From a checkpoint of a small masked image model: arch preact_resnet, adam_atan2 at rate 0.0031.
Rows from block 7 of a small masked image model, named by matrix and row number. Rows with one number belong to one channel. Each number is 50 + 15 x the weight over its row's rms, rounded and kept within 0 to 99. All counts start at 0. After the name is the row's rms in percent of the matrix's.
After each channel's rows are labels from the 100 images, of 14976, where the channel reaches its highest value: "top examples" is what is common among them; "lies over" is the class under the peak. Only what is clearly more common there than usual is listed. The data: drawn small creatures on textured ground. In brackets: how many of the 100.
# convs0: first 3x3 conv (model.blocks.7.convs.0.weight, 192x192x3x3, each kernel summed), inputs 96-191
# convs1: second 3x3 conv (model.blocks.7.convs.1.weight, 192x192x3x3, transposed, each kernel summed), outputs 96-191

convs0.94 092:45 36 31 36 45 53 30 23 58 55 49 63 25 64 36 34 43 84 49 66 06 47 48 64 61 41 58 21 52 59 46 56 46 53 73 58 45 62 35 54 55 36 31 38 84 40 44 44 17 10 37 47 13 50 47 50 16 48 61 65 47 65 35 59 65 37 54 22 51 67 66 56 80 23 83 56 51 68 58 54 64 66 59 55 55 25 40 31 64 25 56 55 54 56 63 69
convs1.94 090:30 63 20 75 34 09 52 29 52 40 52 47 41 48 38 69 54 52 62 25 62 59 55 40 57 43 67 42 43 60 40 59 60 55 40 57 40 56 43 44 57 47 33 44 51 51 35 50 38 67 55 67 53 06 63 51 55 55 02 58 42 51 51 49 46 43 53 62 66 49 70 92 37 65 61 52 25 67 48 43 52 69 58 53 53 48 64 74 27 47 38 58 32 33 60 58
top examples: jellyfish (79); black (26)
lies over: body (79)

convs0.19 085:45 29 37 29 46 27 68 60 38 50 43 48 45 49 39 48 48 38 40 36 27 30 38 40 47 40 40 38 22 58 49 44 37 57 58 58 53 63 34 73 38 43 56 42 26 34 24 38 50 42 53 50 38 37 47 30 33 57 53 57 55 39 40 39 23 35 65 53 30 25 47 23 29 33 68 67 34 35 40 46 22 37 48 72 43 51 11 35 43 22 35 62 41 62 58 60
convs1.19 065:47 43 35 27 56 83 40 43 66 52 67 44 44 54 43 49 34 97 34 64 55 42 56 47 39 32 33 44 27 81 49 34 35 32 51 16 36 69 31 56 50 42 46 53 63 71 58 39 28 46 56 35 61 66 33 58 69 40 67 55 53 83 50 48 41 39 53 52 44 70 71 53 71 50 53 64 43 48 51 58 32 39 34 45 57 22 35 65 51 93 37 35 53 57 49 65
top examples: dragonfly (64); white (47); starfish (35)
lies over: body (43)

convs0.66 107:45 37 53 43 54 38 57 50 51 44 58 36 58 48 47 59 53 30 40 57 38 73 11 31 62 54 36 46 39 39 53 38 40 70 42 62 56 55 57 36 50 31 54 47 48 62 25 34 28 54 53 51 46 56 41 34 31 63 52 12 48 53 54 29 42 48 54 60 52 64 55 13 37 32 49 52 37 45 23 58 24 12 45 24 24 68 52 59 63 43 71 56 17 49 51 36
convs1.66 103:58 51 29 27 46 56 40 18 50 46 54 32 41 49 60 41 47 59 39 46 60 45 32 16 59 58 48 66 10 50 44 31 27 38 51 39 49 66 28 46 65 51 51 53 63 73 40 24 64 41 21 36 61 65 49 48 53 60 65 64 63 62 68 53 46 57 51 60 46 51 41 15 81 47 49 50 31 39 26 54 20 27 67 46 43 54 39 32 56 47 61 32 51 68 57 48
top examples: dragonfly (85); white (32)
lies over: body (36)

convs0.85 089:35 55 60 30 50 05 49 48 52 34 73 63 50 26 59 67 58 67 63 30 59 22 42 55 33 48 47 20 56 48 45 39 54 43 43 31 34 50 30 46 39 46 34 49 74 54 35 46 33 61 38 51 33 48 48 52 38 48 54 33 36 64 39 59 50 67 51 59 27 62 54 34 57 36 49 81 33 56 53 24 31 35 22 41 60 73 28 51 49 52 48 63 49 23 73 34
convs1.85 098:52 36 18 51 28 51 71 34 44 40 36 32 22 80 24 37 53 30 29 34 30 23 52 68 37 48 42 65 36 61 23 42 40 59 56 50 53 56 44 79 62 61 59 45 37 39 32 49 47 35 26 34 40 37 46 62 68 46 43 56 54 48 60 58 29 54 42 34 64 33 55 55 89 47 81 30 69 47 50 52 67 34 74 65 49 30 51 32 68 20 50 54 63 55 22 82
top examples: jellyfish (56); red (26)
lies over: body (35)

convs0.33 108:46 36 66 28 42 68 55 50 43 38 35 36 56 46 48 42 60 62 42 22 39 31 34 69 31 45 38 44 54 62 35 44 55 48 36 56 57 58 28 73 36 45 69 41 52 42 45 64 40 56 49 12 25 45 41 56 56 53 20 48 65 32 43 48 16 18 43 33 65 29 64 58 27 42 51 65 50 09 46 40 41 37 65 27 33 37 53 22 55 44 22 43 44 66 31 50
convs1.33 116:45 74 73 43 49 46 61 74 57 74 52 42 82 68 39 64 47 82 55 76 76 40 55 81 35 53 35 50 72 84 24 77 71 38 41 45 51 74 08 65 57 57 74 57 42 66 45 64 50 72 75 41 64 67 42 40 57 42 44 62 56 44 40 33 35 40 71 57 17 57 64 66 45 38 66 40 59 18 57 35 59 33 51 52 56 62 70 46 67 67 59 74 59 65 44 74
top examples: snake (49); starfish (35)
lies over: body (40)

convs0.180 078:37 30 55 45 24 51 50 41 45 44 49 63 68 41 30 40 63 31 49 55 22 39 48 44 34 46 37 48 46 87 26 38 66 72 42 37 32 42 52 71 48 35 48 33 69 54 53 35 32 34 69 49 51 29 46 60 07 41 40 63 32 41 32 67 50 49 82 50 49 45 32 56 71 37 52 36 43 46 50 53 63 56 38 66 43 58 66 28 18 76 56 80 45 45 63 38
convs1.180 084:39 52 55 41 38 46 46 41 40 61 75 34 56 36 23 60 54 75 65 56 44 42 60 34 59 54 46 49 50 63 51 53 57 61 41 48 61 30 46 54 70 35 69 44 61 67 25 57 50 43 49 37 42 49 08 74 70 59 42 42 48 48 41 54 16 36 72 47 00 30 50 33 53 46 40 54 57 48 49 29 28 53 41 52 45 48 78 59 59 69 61 92 42 58 58 74
top examples: crab (56); large (52); purple (25)
lies over: body (72)

convs0.142 107:58 49 58 04 53 56 44 71 46 60 62 42 50 54 55 63 52 23 53 54 48 43 33 49 28 60 51 39 63 60 49 45 66 73 71 52 37 47 40 53 52 37 40 43 49 39 46 37 31 30 48 53 49 49 35 14 28 62 31 56 41 51 37 69 51 27 39 38 67 59 41 59 36 14 49 49 53 37 24 50 52 62 42 41 34 45 62 50 46 60 39 57 34 35 57 48
convs1.142 135:56 51 64 25 53 73 43 48 60 61 57 37 48 47 28 39 53 53 43 52 45 41 54 28 48 41 31 46 63 65 54 35 35 69 47 46 47 67 17 53 51 38 49 60 70 30 46 38 69 45 37 54 53 63 21 53 62 69 59 62 57 55 48 41 38 00 46 25 40 49 20 45 67 45 42 55 64 44 42 41 52 47 45 48 59 22 53 50 63 66 63 55 55 61 56 75
top examples: large (69); starfish (67); turtle (33)
lies over: body (100)

convs0.76 088:63 41 40 38 23 66 36 57 52 58 33 63 47 58 50 50 57 40 42 46 50 47 29 64 52 49 32 29 49 53 53 56 59 68 52 49 24 50 27 56 56 58 25 53 30 35 53 37 20 31 67 41 60 32 52 17 37 53 44 49 44 61 24 50 86 46 54 48 47 57 55 42 53 40 56 43 47 70 37 71 32 51 36 71 42 36 68 66 43 43 36 55 49 20 26 24
convs1.76 099:54 43 61 40 51 62 48 49 51 56 53 28 70 35 30 42 62 37 36 41 70 45 42 48 43 37 28 54 40 48 40 46 48 59 51 35 39 43 20 41 61 49 49 44 65 72 56 29 46 57 50 35 61 81 26 40 45 57 54 74 47 61 62 54 35 43 60 43 56 63 34 44 64 27 53 49 93 25 56 42 59 59 39 66 52 63 47 49 53 63 48 53 42 72 59 81
top examples: turtle (57); black (28); starfish (26)
lies over: body (83)

convs0.124 090:42 44 62 31 30 29 50 60 45 55 60 38 46 53 52 58 57 17 57 35 45 29 40 59 51 66 64 39 68 57 68 38 49 56 69 40 68 56 42 43 18 35 27 34 65 36 33 46 55 42 46 55 30 42 59 19 17 46 53 73 62 44 50 39 53 40 37 27 31 49 36 75 32 34 69 55 21 39 36 33 56 34 59 41 59 23 71 58 52 64 42 44 22 39 66 73
convs1.124 078:42 60 46 25 36 68 50 20 61 67 56 53 58 36 38 40 55 73 45 42 49 41 48 27 48 68 41 58 28 48 41 36 38 27 52 72 50 46 66 44 65 51 63 23 54 57 71 46 26 54 32 61 53 53 14 99 82 58 18 21 45 53 64 46 81 54 70 65 66 39 20 50 61 73 71 60 66 69 48 37 32 49 45 68 42 70 53 63 35 44 42 57 59 62 66 66
top examples: starfish (95); large (83)
lies over: body (80)

convs0.125 102:46 59 69 32 30 31 29 55 59 35 66 60 46 57 55 56 59 23 56 43 29 38 84 51 41 35 67 34 68 74 59 39 50 37 59 27 59 59 36 69 11 45 40 35 41 27 31 50 52 66 56 51 55 53 40 25 22 56 73 54 54 44 49 42 33 26 40 39 50 34 51 64 76 40 39 54 06 05 34 20 34 46 43 41 48 34 66 59 43 54 26 50 56 36 40 57
convs1.125 088:45 56 62 56 44 52 53 47 55 71 62 48 71 39 42 75 55 74 42 48 57 20 51 68 57 48 37 63 42 38 13 59 56 58 31 62 47 56 31 27 62 64 45 31 52 68 65 47 53 57 56 40 57 52 65 52 71 51 43 48 49 47 65 27 57 57 58 80 66 49 57 29 55 46 71 62 05 36 60 49 89 47 35 48 31 83 53 71 51 46 36 90 56 71 55 53
top examples: starfish (69); large (54); turtle (26)
lies over: body (35)

convs0.20 109:48 38 56 58 42 41 18 45 63 46 47 46 56 71 41 53 40 23 51 50 57 48 46 45 52 09 27 37 54 22 53 47 76 38 62 39 30 52 47 93 44 58 53 49 55 43 50 52 40 59 45 44 47 53 48 54 53 55 45 68 55 41 38 17 53 48 46 64 52 69 59 68 49 38 62 26 53 34 58 47 46 75 53 64 30 39 31 66 34 58 57 71 58 55 18 65
convs1.20 094:54 54 22 69 39 71 67 36 48 72 29 68 56 38 45 35 50 78 37 39 68 39 56 35 60 64 63 61 52 59 10 51 74 36 55 43 44 66 24 53 53 65 27 47 45 54 68 52 47 53 43 40 68 43 58 76 49 48 36 58 53 49 66 75 78 76 76 47 75 75 20 85 29 61 54 58 38 57 76 54 57 83 84 57 59 51 60 37 50 34 54 69 46 64 61 38
top examples: fish (33); caterpillar (30); black (25)
lies over: body (41); limb or head (35)

convs0.146 102:46 48 42 59 47 56 60 62 58 49 45 48 33 30 27 55 42 56 37 35 54 38 24 30 59 52 30 31 66 17 20 39 60 39 59 48 31 51 30 39 46 42 60 63 70 48 53 60 37 25 38 57 47 72 38 65 61 36 39 16 56 58 53 77 48 72 53 47 30 68 25 66 58 44 44 60 32 37 54 38 17 59 41 20 29 71 70 41 49 50 45 67 35 47 85 29
convs1.146 116:29 43 24 54 34 57 42 20 45 50 57 63 39 60 34 39 53 69 59 29 41 50 58 86 44 43 53 59 24 48 41 52 51 56 54 44 44 61 43 58 75 58 35 54 48 57 45 51 27 63 48 48 41 05 66 36 57 39 43 75 53 44 54 46 38 51 43 58 67 30 93 83 51 55 70 38 25 48 35 39 79 65 48 72 51 53 40 71 59 27 17 37 42 56 46 72
top examples: jellyfish (93)
lies over: body (90)

convs0.166 080:67 44 43 60 33 55 47 19 40 31 67 88 28 63 37 71 49 75 56 72 25 49 49 59 72 64 54 75 45 27 41 31 49 47 65 23 56 53 30 66 77 55 66 28 37 63 70 62 41 40 54 38 68 70 65 61 54 50 53 68 57 41 56 81 24 58 53 41 50 66 36 53 63 71 77 94 37 65 76 60 70 72 52 73 45 45 62 68 39 55 34 43 50 42 51 57
convs1.166 085:22 63 54 72 42 30 55 52 51 60 64 32 56 14 54 46 56 00 15 50 44 47 50 55 66 31 48 25 40 32 56 50 50 17 41 86 56 58 44 46 47 47 48 54 64 52 31 52 68 67 64 53 44 50 47 42 39 77 41 20 46 52 39 31 41 32 36 61 47 73 61 71 74 58 41 24 47 61 41 42 45 45 54 48 48 45 60 54 43 30 66 32 29 49 39 47
top examples: jellyfish (90)
lies over: body (48)

convs0.9 105:32 43 11 43 48 44 48 30 60 56 60 50 23 23 40 20 39 64 43 40 22 63 23 58 30 41 29 47 33 16 30 46 46 78 38 58 50 63 50 45 59 49 57 68 56 20 50 23 63 22 51 49 51 48 45 48 50 46 67 56 57 73 30 66 53 53 43 45 50 57 76 58 42 29 59 66 52 36 37 40 40 50 56 46 33 25 11 66 45 00 56 31 52 50 48 47
convs1.9 094:59 51 75 64 55 53 54 54 47 57 56 71 89 59 60 65 43 49 35 43 73 34 45 53 55 46 67 41 58 50 54 63 51 23 59 36 47 61 02 49 59 60 37 44 78 77 50 55 42 67 76 51 46 66 36 64 44 53 38 33 63 50 54 66 35 88 52 65 18 70 41 73 45 62 46 63 64 43 75 52 57 51 24 54 52 65 76 58 67 70 59 64 48 29 59 59
top examples: dragonfly (69); large (65); brown (27)
lies over: body (66)

convs0.47 100:23 28 50 41 69 58 47 47 36 49 33 28 48 57 66 61 48 18 33 57 46 47 26 51 46 38 49 71 16 32 62 33 37 48 61 49 37 25 26 50 61 53 48 63 53 32 47 22 42 24 44 31 57 53 53 07 33 40 46 51 26 59 27 33 47 49 38 38 50 37 54 37 47 26 49 42 48 43 51 54 47 39 52 69 29 51 32 30 57 45 50 20 45 41 48 51
convs1.47 072:53 50 52 41 44 28 74 57 48 57 60 49 51 29 44 78 46 72 57 56 57 45 40 68 67 63 47 52 57 33 42 58 94 57 40 43 62 41 50 51 30 37 62 47 45 51 45 54 12 51 47 70 61 60 52 42 23 58 29 51 39 44 48 72 42 64 65 53 54 67 50 27 21 48 55 44 89 55 62 35 64 74 37 50 40 57 50 57 53 68 65 28 16 57 53 62
top examples: starfish (57)
lies over: body (50)

convs0.149 091:44 59 50 54 46 47 26 56 63 46 40 59 44 44 57 60 34 51 66 48 47 47 28 32 34 46 28 71 55 44 53 57 57 34 48 12 37 54 28 55 60 36 37 52 64 44 57 56 30 46 63 54 52 49 52 48 32 37 24 52 61 48 37 46 47 53 43 63 36 53 33 52 48 50 37 66 67 55 47 41 49 31 50 27 48 52 47 23 33 62 64 54 27 29 69 12
convs1.149 093:63 48 42 36 58 76 71 41 45 50 50 33 23 54 48 17 39 50 59 62 26 36 50 50 42 61 53 52 54 62 25 37 45 60 47 34 52 46 52 60 61 65 70 46 52 44 48 40 54 36 47 49 36 28 71 39 69 67 67 78 57 66 47 43 63 55 67 53 44 18 91 62 56 45 76 33 46 34 21 48 34 51 52 46 52 29 46 43 59 43 66 81 65 68 37 62
top examples: crab (42)
lies over: body (60)

convs0.147 088:39 37 43 23 49 28 50 70 36 39 28 36 42 31 34 48 55 27 34 65 34 00 19 47 54 39 41 41 34 48 56 47 56 49 38 48 37 47 64 39 35 44 62 32 21 30 44 56 38 42 32 43 47 35 46 39 24 57 56 39 47 39 39 46 41 47 58 37 20 19 58 12 30 50 39 68 36 38 54 35 20 24 41 69 38 41 45 46 45 31 66 31 32 57 61 36
convs1.147 070:65 65 33 42 68 41 27 62 55 31 57 17 19 38 82 37 55 58 63 59 30 54 46 64 21 61 41 63 61 63 59 56 32 25 38 50 31 62 19 20 50 34 56 48 42 68 37 55 43 49 55 61 49 59 77 55 32 51 75 31 48 44 45 59 31 19 74 63 47 45 68 53 58 52 47 51 46 47 44 47 51 41 82 57 47 35 41 36 48 52 68 30 39 29 45 21
top examples: beetle (65); red (26)
lies over: body (68)

convs0.97 099:33 44 65 23 42 37 33 55 35 57 51 54 46 56 59 49 61 26 62 51 07 59 11 21 27 46 32 42 43 41 50 53 42 84 41 57 30 33 62 59 67 32 57 35 45 51 38 25 10 41 48 44 62 39 48 25 27 43 28 56 41 68 31 56 37 27 59 43 46 57 40 26 33 32 53 33 46 44 57 57 44 59 28 80 43 52 14 43 68 51 48 35 68 86 49 84
convs1.97 094:56 28 37 50 55 35 56 66 47 52 72 42 33 48 26 36 45 62 42 58 33 64 44 37 48 49 41 55 50 63 62 41 62 83 43 31 31 43 19 66 67 34 55 62 63 62 38 56 69 38 42 55 43 62 47 68 44 72 51 40 54 60 53 76 23 41 66 61 06 60 51 45 25 41 53 44 55 30 48 39 47 63 37 37 56 66 51 35 63 64 82 40 19 72 44 63
top examples: crab (61); dragonfly (35); red (27)
lies over: body (40)

convs0.148 118:48 55 18 35 42 41 59 40 67 68 52 46 32 46 41 38 57 38 48 47 41 52 54 21 73 40 47 26 23 72 55 51 39 84 46 57 51 65 83 77 68 34 50 70 58 44 37 35 60 57 36 51 27 33 45 55 52 58 57 63 56 61 53 22 31 28 49 39 64 52 40 43 65 44 91 50 75 61 23 61 74 38 71 54 64 24 26 51 62 35 82 57 45 67 42 73
convs1.148 138:62 56 69 52 42 41 21 51 53 69 51 38 79 49 59 68 56 27 49 46 86 46 54 64 44 57 51 35 62 52 31 61 56 10 46 67 53 46 17 40 36 60 49 41 56 59 51 58 32 68 78 47 44 65 53 38 37 51 48 37 54 53 56 57 51 56 61 55 00 64 47 62 49 56 59 57 25 51 47 42 45 46 21 53 44 60 58 38 40 59 55 35 70 13 49 28
top examples: snake (88); red (25)
lies over: body (42)

convs0.25 096:58 35 37 28 47 39 68 44 39 73 28 30 25 44 62 58 56 19 41 35 42 41 33 52 61 56 63 56 50 29 63 55 38 48 21 51 46 36 49 48 29 54 27 47 42 27 45 39 39 44 42 55 32 11 57 23 47 78 61 31 35 41 44 45 75 49 19 53 44 41 29 45 44 45 57 26 31 58 46 74 47 43 37 75 26 38 29 40 37 28 68 60 39 49 20 48
convs1.25 088:78 51 34 43 57 36 34 46 50 51 54 72 47 75 74 25 38 57 52 60 65 55 59 50 47 52 35 60 50 60 56 46 51 52 65 47 42 51 38 73 56 38 64 46 31 67 47 39 31 32 47 61 54 83 72 41 36 32 49 89 38 38 55 59 61 82 70 69 62 51 39 21 39 65 53 52 50 64 39 62 49 66 76 25 54 86 37 52 36 55 48 37 56 08 64 27
top examples: beetle (78); large (67)
lies over: body (47)

convs0.93 098:27 17 65 35 65 51 51 56 48 42 61 40 60 54 54 39 51 20 40 48 50 58 28 29 32 39 41 50 46 47 41 56 56 30 32 58 59 35 50 57 48 46 59 44 59 58 51 43 22 65 50 43 41 62 49 79 36 57 79 12 64 43 38 63 41 47 58 64 35 47 37 49 46 31 22 51 37 46 51 35 14 52 27 64 30 67 41 63 61 53 35 40 52 44 54 34
convs1.93 095:24 39 32 54 25 48 84 35 49 52 45 47 29 57 59 61 49 75 26 29 56 47 60 75 41 51 60 44 37 56 40 32 49 49 47 44 39 60 50 58 47 33 26 69 54 45 40 58 70 61 59 65 36 24 66 42 69 39 46 88 43 54 38 51 53 34 31 37 99 27 67 41 40 60 68 64 43 60 46 60 78 48 57 51 61 29 61 51 54 42 40 56 15 56 34 76
top examples: large (51); jellyfish (47); red (25); creature: starfish (25)
lies over: body (53)

convs0.174 104:45 30 52 55 64 60 54 55 47 43 34 23 65 48 58 48 55 21 43 53 43 29 44 24 33 37 31 68 55 54 67 55 30 52 52 49 51 30 42 36 38 28 53 39 47 48 57 35 38 51 41 46 56 50 35 22 19 77 48 30 42 54 30 54 45 36 38 68 61 37 43 44 46 28 72 34 23 39 50 51 53 39 41 52 50 56 69 50 24 61 66 37 48 41 52 42
convs1.174 090:45 77 66 50 47 68 61 46 64 67 68 26 63 60 21 69 54 66 45 61 49 46 66 41 58 44 37 59 80 69 37 53 44 56 48 49 55 45 40 44 37 32 73 43 76 46 40 55 40 41 56 82 53 53 45 31 69 91 51 08 35 33 41 50 39 43 49 52 21 63 40 42 81 62 47 66 55 61 59 44 41 39 49 63 59 27 75 68 59 71 75 69 66 43 45 67
top examples: starfish (91); white (63)
lies over: body (98)

convs0.161 090:51 51 53 33 33 55 60 56 24 51 29 35 41 62 61 38 29 33 41 53 39 34 36 59 51 51 30 54 53 74 54 40 71 27 43 36 44 42 48 43 38 48 57 30 45 54 20 55 40 36 44 63 34 42 43 33 18 53 50 39 57 34 52 44 45 33 29 36 01 22 38 37 47 43 21 78 41 16 55 46 45 26 47 47 44 49 61 47 45 52 60 00 50 55 57 27
convs1.161 086:43 46 35 20 51 47 32 52 53 38 64 29 34 59 46 63 42 84 70 60 50 59 38 63 43 48 45 59 53 60 52 50 48 68 40 47 38 65 03 78 53 55 65 49 41 67 64 39 27 71 65 50 56 54 72 68 78 63 46 44 50 44 50 35 32 38 70 53 78 58 79 59 63 52 43 65 31 39 45 43 35 51 69 38 45 30 45 63 54 46 59 85 35 45 59 64
top examples: turtle (56); large (51)
lies over: body (62)

convs0.182 109:31 40 54 64 64 71 52 42 65 44 60 37 45 56 55 61 58 58 46 81 50 48 58 46 56 53 50 74 24 70 69 38 26 43 58 58 24 61 44 43 57 31 70 47 43 26 51 32 56 37 32 53 40 58 44 55 57 59 67 40 21 44 30 30 36 44 52 32 30 60 51 66 71 31 30 56 26 38 59 47 48 43 49 97 49 39 73 51 47 43 68 23 59 27 52 66
convs1.182 086:58 65 67 54 61 49 29 77 52 53 43 61 45 40 72 57 47 71 53 46 41 55 56 62 63 32 50 60 68 64 41 63 59 70 55 35 66 51 58 27 20 55 71 44 36 40 48 55 22 41 55 64 56 66 56 51 00 60 49 27 48 53 70 39 64 74 54 64 48 26 32 50 57 77 40 62 71 53 63 48 44 43 55 38 50 53 55 28 44 42 72 48 74 38 43 11
top examples: large (68); snail (52); white (43)
lies over: body (64)

convs0.120 108:56 47 59 65 41 64 20 47 54 53 58 57 52 50 42 57 45 28 54 62 32 58 24 36 57 60 40 78 65 26 41 53 77 44 44 35 49 60 28 75 87 37 42 41 64 50 64 63 17 57 61 47 52 44 30 83 66 39 41 58 47 62 41 46 35 64 50 25 48 87 33 57 52 50 55 21 57 40 54 51 40 55 33 46 37 38 57 39 57 74 50 61 42 53 52 66
convs1.120 111:38 40 55 67 56 64 49 55 46 58 41 43 65 31 49 47 36 23 60 62 72 79 46 20 65 30 53 33 55 36 25 55 79 23 38 37 62 50 66 43 62 58 53 61 45 56 47 60 52 55 61 50 52 67 34 52 55 45 53 12 50 63 42 27 61 60 45 44 63 60 06 65 58 42 45 22 48 33 63 30 48 59 54 26 37 52 72 48 59 52 50 37 29 62 36 30
top examples: snake (56); caterpillar (44)
lies over: body (65)

convs0.65 106:63 29 56 15 38 51 44 42 39 36 56 41 45 49 65 38 43 31 53 60 38 50 34 68 13 64 62 65 58 65 46 61 43 47 41 54 63 44 45 52 40 60 33 49 21 43 50 53 12 65 66 25 54 59 54 21 25 22 66 46 59 51 53 48 57 17 52 33 48 15 73 34 51 14 69 51 41 28 14 36 29 37 49 55 42 38 21 38 57 51 26 37 45 40 47 51
convs1.65 103:41 59 63 44 68 56 56 47 38 35 57 54 66 43 36 39 41 74 24 53 82 45 49 69 46 31 44 40 44 67 50 53 59 53 61 59 53 45 46 32 61 68 68 79 38 71 37 53 55 77 55 38 62 96 37 45 39 46 52 50 50 55 56 38 45 67 63 71 56 42 68 36 38 38 61 61 55 40 38 49 66 30 43 42 56 79 53 37 67 67 50 47 38 47 52 49
top examples: turtle (86); small (57)
lies over: body (96)

convs0.139 085:64 47 61 43 33 70 24 64 47 67 52 44 47 59 66 35 24 28 53 38 47 32 68 49 38 71 49 69 84 71 56 57 44 27 44 45 27 57 30 46 43 31 41 29 62 46 69 58 42 42 57 83 42 40 52 14 54 56 59 82 43 51 54 83 47 34 28 40 06 35 43 67 54 57 48 21 28 28 42 40 67 56 44 56 48 40 88 36 36 59 52 32 52 45 41 50
convs1.139 093:48 52 39 40 49 13 60 41 37 43 39 53 36 69 32 42 50 75 55 40 20 49 41 53 43 52 61 56 31 40 40 35 25 57 58 58 37 42 77 54 68 73 49 54 35 52 48 40 33 57 39 46 45 30 48 66 36 52 08 12 56 46 61 33 36 62 54 56 46 18 47 30 52 43 73 58 27 61 53 39 38 36 44 69 50 26 35 45 30 19 29 47 70 35 49 35
top examples: starfish (96); large (87)
lies over: body (91)

convs0.172 089:70 31 63 46 39 51 30 71 39 30 44 50 47 44 29 58 45 40 58 53 51 44 25 59 41 72 57 67 34 47 36 22 51 83 45 49 52 48 69 60 66 45 59 56 53 61 36 58 61 36 41 46 64 45 56 00 29 48 45 77 42 41 63 57 44 36 62 45 33 80 58 54 48 48 66 80 33 46 47 36 20 49 53 66 42 52 31 29 54 53 08 19 50 62 51 50
convs1.172 081:40 59 75 60 50 50 71 67 44 54 56 60 61 42 57 11 70 62 30 54 24 52 41 43 48 38 56 06 74 53 79 51 88 45 55 17 49 52 51 56 36 61 58 50 59 43 47 55 54 45 52 61 34 67 49 88 69 60 30 24 44 66 36 45 61 48 61 61 34 37 26 48 44 32 19 45 34 80 52 61 28 62 45 17 46 46 55 68 42 52 27 77 32 47 58 42
top examples: starfish (77); large (59); yellow (27); colour: white (26)
lies over: body (45)

convs0.27 093:41 33 66 39 42 44 22 57 43 46 38 59 55 74 54 42 58 11 50 47 51 53 36 25 49 28 49 34 44 25 64 49 62 78 84 39 25 48 49 65 35 33 45 46 81 26 42 40 44 48 34 58 14 58 53 47 26 79 37 51 46 62 37 41 42 53 31 50 49 60 39 55 61 24 66 19 58 39 63 49 56 69 45 53 28 48 29 70 25 57 61 63 44 41 31 49
convs1.27 095:63 33 30 60 42 67 58 24 55 63 57 63 38 29 57 70 55 66 43 46 58 73 59 09 62 79 53 73 45 73 48 43 45 48 36 61 50 56 29 55 70 44 45 48 70 60 59 40 64 40 31 69 56 51 34 63 51 40 56 42 55 45 61 83 50 64 65 39 36 79 02 82 46 48 38 57 77 55 61 71 61 58 81 21 68 53 60 44 50 38 59 56 53 46 54 55
top examples: large (73); starfish (40); dragonfly (35)
lies over: body (61)

convs0.46 092:41 34 66 43 69 61 62 58 50 27 47 56 53 53 41 50 40 33 55 49 47 49 24 58 23 58 49 56 46 39 31 32 50 73 36 52 64 58 48 49 53 50 55 22 34 48 41 50 06 53 52 35 56 24 47 28 33 56 33 36 60 53 58 60 22 30 63 49 42 37 68 27 30 25 58 35 42 36 42 57 35 45 36 60 16 53 37 39 31 43 33 30 31 55 56 43
convs1.46 084:33 44 34 67 63 20 93 55 48 41 47 47 57 38 40 44 57 69 44 30 26 58 47 38 44 34 60 25 42 80 50 50 66 54 33 42 59 51 40 55 55 54 54 66 57 60 36 59 66 79 63 32 47 63 24 90 70 40 68 61 45 68 35 57 33 56 49 71 32 49 38 60 39 37 35 40 34 27 46 31 59 40 58 40 58 58 67 60 67 38 38 65 26 48 47 52
top examples: dragonfly (32); white (28)
lies over: body (30)